config = dict(
    model='waveform denoising autoencoder',
    encoder_depths=[6, 6, 6],
    encoder_wave_strides=[5, 2, 2, 2, 2, 2],
    encoder_widths=[128, 160, 192],
    decoder_attention=False,
    decoder_upsampling='transposed_conv',
    final_lr_fraction=0,
    adamw_weight_decay_other_params=0.05,
)
Rows from block 0 of the decoder of a small waveform denoising autoencoder, named by matrix and row number. Rows with one number belong to one channel. Each number is 200 + 30 x the weight over its row's rms, rounded and kept within 0 to 999. All counts start at 0. After the name is the row's rms in percent of the matrix's.
After each channel's rows are labels from the 100 clips, of 14976, where the channel reaches its highest value: "lies over" is the class under the peak; "responds to" is what is common among them. Only what is clearly more common there than usual is listed. The data: strings of digits, spoken by a formant synthesiser in many voices. In brackets: how many of the 100.
# convs0: first width-7 conv (decoder.mid.0.convs.0.weight, 192x192x7, each kernel summed), inputs 0-95
# convs1: second width-7 conv (decoder.mid.0.convs.1.weight, 192x192x7, transposed, each kernel summed), outputs 0-95

convs0.39,072,135,165,227,166,221,207,160,155,204,192,172,153,212,213,150,220,246,177,210,199,244,182,171,214,227,242,168,184,197,203,191,190,250,218,173,222,200,252,205,195,224,179,234,213,169,196,221,234,183,159,223,126,192,90,218,184,185,158,216,260,156,216,202,158,147,226,159,198,225,198,258,179,200,217,177,203,221,152,141,254,203,205,178,209,178,226,221,211,201,208,244,154,223,209,167,200
convs1.39,081,199,214,171,181,244,139,243,233,199,148,194,206,175,233,213,211,227,142,209,201,139,171,210,194,228,208,151,164,194,263,221,214,269,182,235,260,175,215,179,245,207,183,178,178,157,156,214,163,173,167,126,201,193,178,165,240,227,174,137,239,225,177,248,202,239,184,199,172,158,254,241,171,219,197,233,219,211,181,192,218,213,211,199,209,186,178,163,200,207,240,204,175,183,136,224,228
lies over: silence (89)
responds to: number of digits: 5 (50); first digit: one (33)

convs0.86,102,143,135,158,198,206,183,203,179,197,165,205,198,174,214,186,187,228,171,202,171,125,237,210,181,200,215,159,212,151,190,171,137,178,161,232,198,201,170,195,209,179,191,175,196,199,170,161,105,185,259,206,231,219,244,232,215,271,200,202,216,233,171,208,171,205,227,179,240,235,245,237,251,204,204,228,204,162,151,197,172,189,130,236,191,172,194,234,161,154,201,238,140,192,219,211,139
convs1.86,081,194,188,217,246,231,201,220,171,193,187,241,241,213,174,195,164,192,181,173,235,235,165,197,204,201,190,254,224,196,230,216,205,195,272,234,187,163,263,213,252,222,188,195,189,159,187,136,223,214,223,123,195,180,183,231,192,167,173,222,200,191,181,216,145,211,279,198,168,178,194,175,194,245,228,179,223,177,160,189,157,226,197,174,236,224,195,200,206,165,250,168,190,208,250,195,181
lies over: /ɔ/ (31)
responds to: quiet level (70); number of digits: 5 (44)

convs0.159,067,211,160,200,205,216,217,232,184,178,212,207,196,186,177,235,221,167,187,200,191,178,222,186,205,176,210,188,215,156,148,178,245,129,189,229,206,231,154,156,205,210,214,180,232,155,218,224,159,213,270,219,173,236,220,161,213,148,210,199,181,198,155,253,187,209,177,205,180,219,249,201,211,187,131,224,146,144,143,178,175,198,231,140,162,163,164,201,204,186,163,225,137,215,205,166,165
convs1.159,141,137,208,218,198,190,218,180,126,192,218,230,208,215,170,202,234,218,146,245,197,220,209,205,199,195,205,205,150,116,197,129,165,187,161,196,202,206,181,195,234,194,196,197,161,219,205,191,197,253,180,254,237,241,220,211,228,211,247,192,181,256,224,179,236,212,244,154,228,190,216,200,182,158,216,184,228,171,143,144,203,225,176,231,163,185,205,214,215,134,197,231,222,166,132,199,212
lies over: /t/ (41)
responds to: first digit: two (37)

convs0.100,100,196,128,128,177,251,216,164,190,255,159,243,240,196,219,197,192,272,195,154,193,229,215,168,216,165,179,185,167,204,192,216,225,209,213,208,219,215,135,174,200,135,186,186,225,167,213,175,238,208,176,191,154,219,277,203,194,196,157,201,181,170,204,142,173,152,196,244,229,186,152,220,132,225,176,213,237,209,191,198,197,247,263,231,185,179,206,202,209,200,254,182,211,211,176,195,184
convs1.100,082,143,250,170,220,218,217,197,240,226,233,208,211,270,134,217,209,228,237,185,176,227,192,205,193,192,222,261,237,239,236,246,250,201,195,203,214,190,203,233,186,151,178,243,242,180,210,193,183,203,224,152,235,214,209,190,182,235,165,232,237,185,153,218,204,151,219,237,227,200,173,202,236,177,185,196,163,158,194,188,233,183,174,198,184,178,236,156,218,192,199,181,174,216,235,251,168
lies over: /ɪ/ (45)
responds to: quiet level (58); "six" (53); first digit: six (30)

convs0.105,084,222,192,161,213,213,215,155,209,223,214,166,203,163,140,206,237,199,187,158,206,145,192,192,218,205,224,225,187,178,207,180,192,180,188,193,138,199,240,180,219,201,181,211,181,212,172,215,212,256,121,223,169,221,221,237,196,219,211,290,247,181,224,173,217,184,214,174,227,216,109,185,144,193,202,275,224,198,150,233,219,192,176,219,162,176,202,184,194,173,183,149,201,227,234,264,167
convs1.105,111,245,201,208,107,204,166,189,255,205,187,196,218,196,161,136,173,183,176,153,176,190,199,192,135,227,169,192,224,265,176,226,170,250,226,209,192,194,249,121,237,233,254,199,168,198,201,200,189,205,202,218,201,188,234,222,179,177,189,212,124,218,236,209,179,204,125,232,187,214,176,197,262,246,181,231,190,207,178,170,175,227,275,122,178,215,149,191,233,203,185,179,147,219,223,180,208
lies over: /ɪ/ (67)
responds to: "six" (71); first digit: six (52); thin (high-pass) (34)

convs0.69,107,158,170,190,131,206,219,160,194,212,166,222,225,180,177,180,212,198,197,141,179,232,171,153,228,177,166,145,170,157,197,183,208,192,191,172,190,178,187,199,181,178,182,206,213,217,221,177,217,228,216,229,261,189,274,192,175,238,202,218,174,195,198,179,220,151,213,264,208,205,207,195,266,185,205,224,252,201,154,226,186,239,239,236,217,183,222,188,202,232,175,196,215,168,196,216,190
convs1.69,123,166,193,177,225,189,245,185,201,235,164,226,207,190,159,240,228,255,203,188,220,232,214,191,193,137,154,217,206,233,214,241,175,249,183,135,204,195,162,178,239,198,203,205,223,207,209,176,193,216,206,145,195,201,179,241,225,160,211,196,269,203,197,195,177,167,194,134,173,192,237,168,191,193,190,162,205,248,206,244,206,217,250,150,178,231,207,152,260,191,258,228,202,153,230,232,199
lies over: /ɔ/ (55)
responds to: quiet level (80); "four" (60); voice: deep voice (52); first digit: four (36)

convs0.177,082,181,182,221,154,195,222,186,191,178,210,239,198,218,210,218,239,206,214,190,221,281,183,203,209,198,201,181,189,224,177,206,186,228,198,215,200,232,206,197,176,181,223,195,223,163,255,149,203,162,215,188,224,234,183,222,192,210,174,159,213,162,179,187,157,186,162,219,206,219,178,217,164,246,266,208,253,199,229,254,215,260,187,171,236,157,205,260,202,204,201,238,196,218,248,117,189
convs1.177,070,216,178,207,246,137,232,238,208,174,199,195,191,186,170,175,216,277,185,229,241,230,184,176,207,199,189,169,216,211,148,205,222,200,230,167,216,242,225,266,232,187,235,186,237,266,208,181,234,227,185,180,240,231,249,211,224,184,213,154,190,193,283,187,172,183,200,163,175,184,194,204,197,229,161,209,182,202,197,214,180,190,123,208,124,252,241,189,132,182,182,239,200,220,188,155,212
lies over: silence (91)
responds to: reverberation (90); number of digits: 5 (61); "zero" (54); clipping (26)

convs0.97,078,176,214,203,231,189,201,175,178,162,203,213,193,172,222,175,192,180,178,194,147,237,249,211,194,215,147,234,151,224,221,217,211,224,163,225,207,191,178,195,189,189,178,203,218,208,231,206,198,256,171,192,162,209,183,214,192,176,212,193,159,125,245,184,193,209,125,223,204,169,187,200,150,182,191,237,173,195,189,178,250,205,201,147,251,168,210,232,212,216,176,201,152,181,190,208,190
convs1.97,109,186,166,224,204,204,156,204,156,201,174,194,205,161,254,187,245,172,183,175,225,186,160,233,195,237,205,103,205,192,237,194,164,236,185,212,214,206,207,221,228,221,193,191,198,191,217,198,184,194,231,195,149,235,196,209,185,204,193,214,148,191,227,221,177,197,216,219,160,154,177,178,220,223,183,201,234,224,227,216,196,160,192,235,215,237,156,186,207,235,268,179,202,182,171,210,216
lies over: /t/ (61)
responds to: "two" (71); first digit: two (51); last digit: two (27)

convs0.5,098,199,180,170,120,152,183,181,220,197,209,133,182,186,162,162,226,207,180,218,174,187,177,208,232,166,245,173,182,228,157,120,170,209,216,194,164,205,219,255,203,151,219,155,193,203,196,219,241,202,160,178,210,204,211,182,173,167,211,174,192,196,146,203,198,209,182,234,215,178,207,243,186,186,236,203,189,180,215,212,183,296,219,202,189,215,164,224,209,178,231,207,195,187,185,149,228
convs1.5,090,178,196,207,240,190,234,209,200,232,189,275,215,246,221,213,181,225,213,154,252,215,135,242,177,240,230,217,271,236,210,228,203,196,169,194,223,244,183,197,206,189,177,230,154,214,202,177,184,209,221,201,188,201,173,248,227,225,203,209,200,169,241,180,257,226,190,191,206,211,156,184,192,221,177,213,241,260,218,211,222,173,238,194,160,190,257,171,208,146,204,185,245,232,255,243,244
lies over: silence (89)
responds to: white noise (50); pink noise (49)

convs0.16,083,258,179,203,142,174,198,151,189,150,198,238,181,187,241,173,172,196,160,234,170,169,200,222,195,187,200,193,199,238,152,240,144,225,147,222,137,221,228,185,190,166,187,175,223,219,175,139,200,206,147,178,162,233,133,232,242,230,184,188,239,162,200,203,191,199,231,189,248,195,215,248,164,207,164,233,167,221,198,223,233,193,236,204,164,193,221,280,162,206,217,248,255,236,204,158,216
convs1.16,078,195,241,169,248,243,163,177,208,172,218,176,214,230,199,178,269,188,212,204,225,175,182,173,158,213,190,192,253,237,209,181,242,196,242,222,203,181,103,210,163,236,236,189,201,213,169,197,266,192,214,202,190,198,208,190,112,147,217,189,217,192,203,162,278,205,185,159,169,126,192,158,198,181,243,244,166,181,223,178,201,223,232,190,213,215,159,211,278,232,194,216,212,147,185,225,165
lies over: /t/ (27)
responds to: rumble (88); number of digits: 5 (50)

convs0.4,087,214,155,205,156,191,200,189,199,177,212,223,141,205,178,169,219,168,188,159,148,162,168,200,210,180,244,211,154,242,165,250,208,184,168,221,181,208,195,157,221,200,246,213,197,251,190,172,216,215,145,249,214,213,195,256,235,228,179,177,186,206,239,222,267,194,254,157,214,139,188,204,202,226,168,204,254,236,273,231,210,278,247,212,204,207,230,247,205,249,172,231,192,216,223,201,193
convs1.4,082,192,173,170,180,204,106,200,211,135,190,173,158,243,181,204,195,170,224,213,188,211,214,241,219,227,178,159,213,256,189,127,154,189,251,158,225,185,152,197,236,217,179,174,216,188,197,248,214,190,199,161,204,178,204,172,159,193,189,215,188,190,209,219,243,227,185,194,154,172,204,184,208,155,212,232,176,229,216,224,200,202,244,176,189,267,165,236,289,243,179,214,196,189,188,221,202
lies over: silence (87)
responds to: reverberation (81); "zero" (71); number of digits: 5 (64); first digit: zero (41)

convs0.141,085,192,253,160,211,200,157,202,183,262,213,209,179,212,238,188,202,206,195,193,158,215,176,168,182,191,221,215,165,181,220,208,233,155,151,149,216,179,216,235,208,188,207,252,149,174,231,252,209,148,234,205,189,158,177,186,206,115,166,152,234,142,176,159,168,170,220,227,205,180,115,234,177,180,239,223,200,201,192,197,227,194,200,171,207,208,173,251,210,199,202,245,225,204,193,206,243
convs1.141,091,193,198,192,206,170,174,252,162,117,167,250,152,177,205,173,203,201,162,191,218,185,278,180,198,194,230,229,197,176,193,141,230,185,219,233,201,148,220,187,244,234,214,211,195,186,177,170,206,206,190,185,206,228,225,206,241,225,220,170,224,230,177,231,266,173,209,213,195,176,244,197,204,171,179,263,155,167,194,225,194,147,220,190,220,167,222,219,265,144,197,156,192,223,93,152,196
lies over: /ə/ (49); /aɪ/ (30)
responds to: "seven" (66); first digit: seven (39); rumble (34)

convs0.47,081,161,140,157,243,174,180,162,168,186,227,210,196,208,203,173,159,186,184,181,241,194,159,167,172,215,260,191,258,174,214,199,183,238,186,176,225,253,181,173,226,222,211,289,208,177,192,224,196,239,169,218,187,198,191,216,201,188,174,167,203,168,209,210,189,228,193,182,271,226,142,221,188,220,246,185,252,206,191,167,248,179,236,252,199,238,232,251,191,188,173,189,188,222,205,210,213
convs1.47,076,244,220,198,135,222,162,219,170,206,227,147,178,217,187,208,179,198,205,188,195,122,215,217,184,216,254,139,219,260,267,231,218,232,183,238,244,180,244,152,185,247,199,243,149,179,167,217,187,211,186,172,210,223,196,114,288,180,220,194,206,195,245,220,183,194,219,192,168,190,190,176,188,155,227,235,175,180,195,208,159,241,257,185,181,222,190,194,211,251,226,215,214,192,190,191,130
lies over: /t/ (31)
responds to: "zero" (56); number of digits: 5 (56)

convs0.122,077,196,247,220,201,202,194,166,170,233,207,223,196,218,236,190,169,214,232,183,175,235,205,214,251,228,226,200,160,163,214,161,227,188,210,201,216,202,188,208,237,222,178,199,189,196,201,166,120,203,138,212,180,167,178,199,142,174,231,175,172,153,191,168,175,200,191,191,209,212,193,207,177,201,207,218,184,176,201,200,205,196,189,202,252,227,221,245,184,153,230,204,225,166,187,161,255
convs1.122,089,173,177,218,242,216,150,182,163,287,201,261,154,191,198,218,224,158,197,242,190,189,205,166,178,198,187,179,195,207,195,212,199,174,220,118,192,173,259,193,207,163,244,202,208,188,130,194,231,223,220,159,190,184,148,225,185,185,231,216,198,210,174,247,282,244,234,217,214,163,202,189,215,136,204,184,152,193,212,181,221,140,153,183,183,203,171,215,219,225,197,196,191,203,247,233,222
lies over: /t/ (81)
responds to: "two" (58); "eight" (54); rumble (31); first digit: eight (27)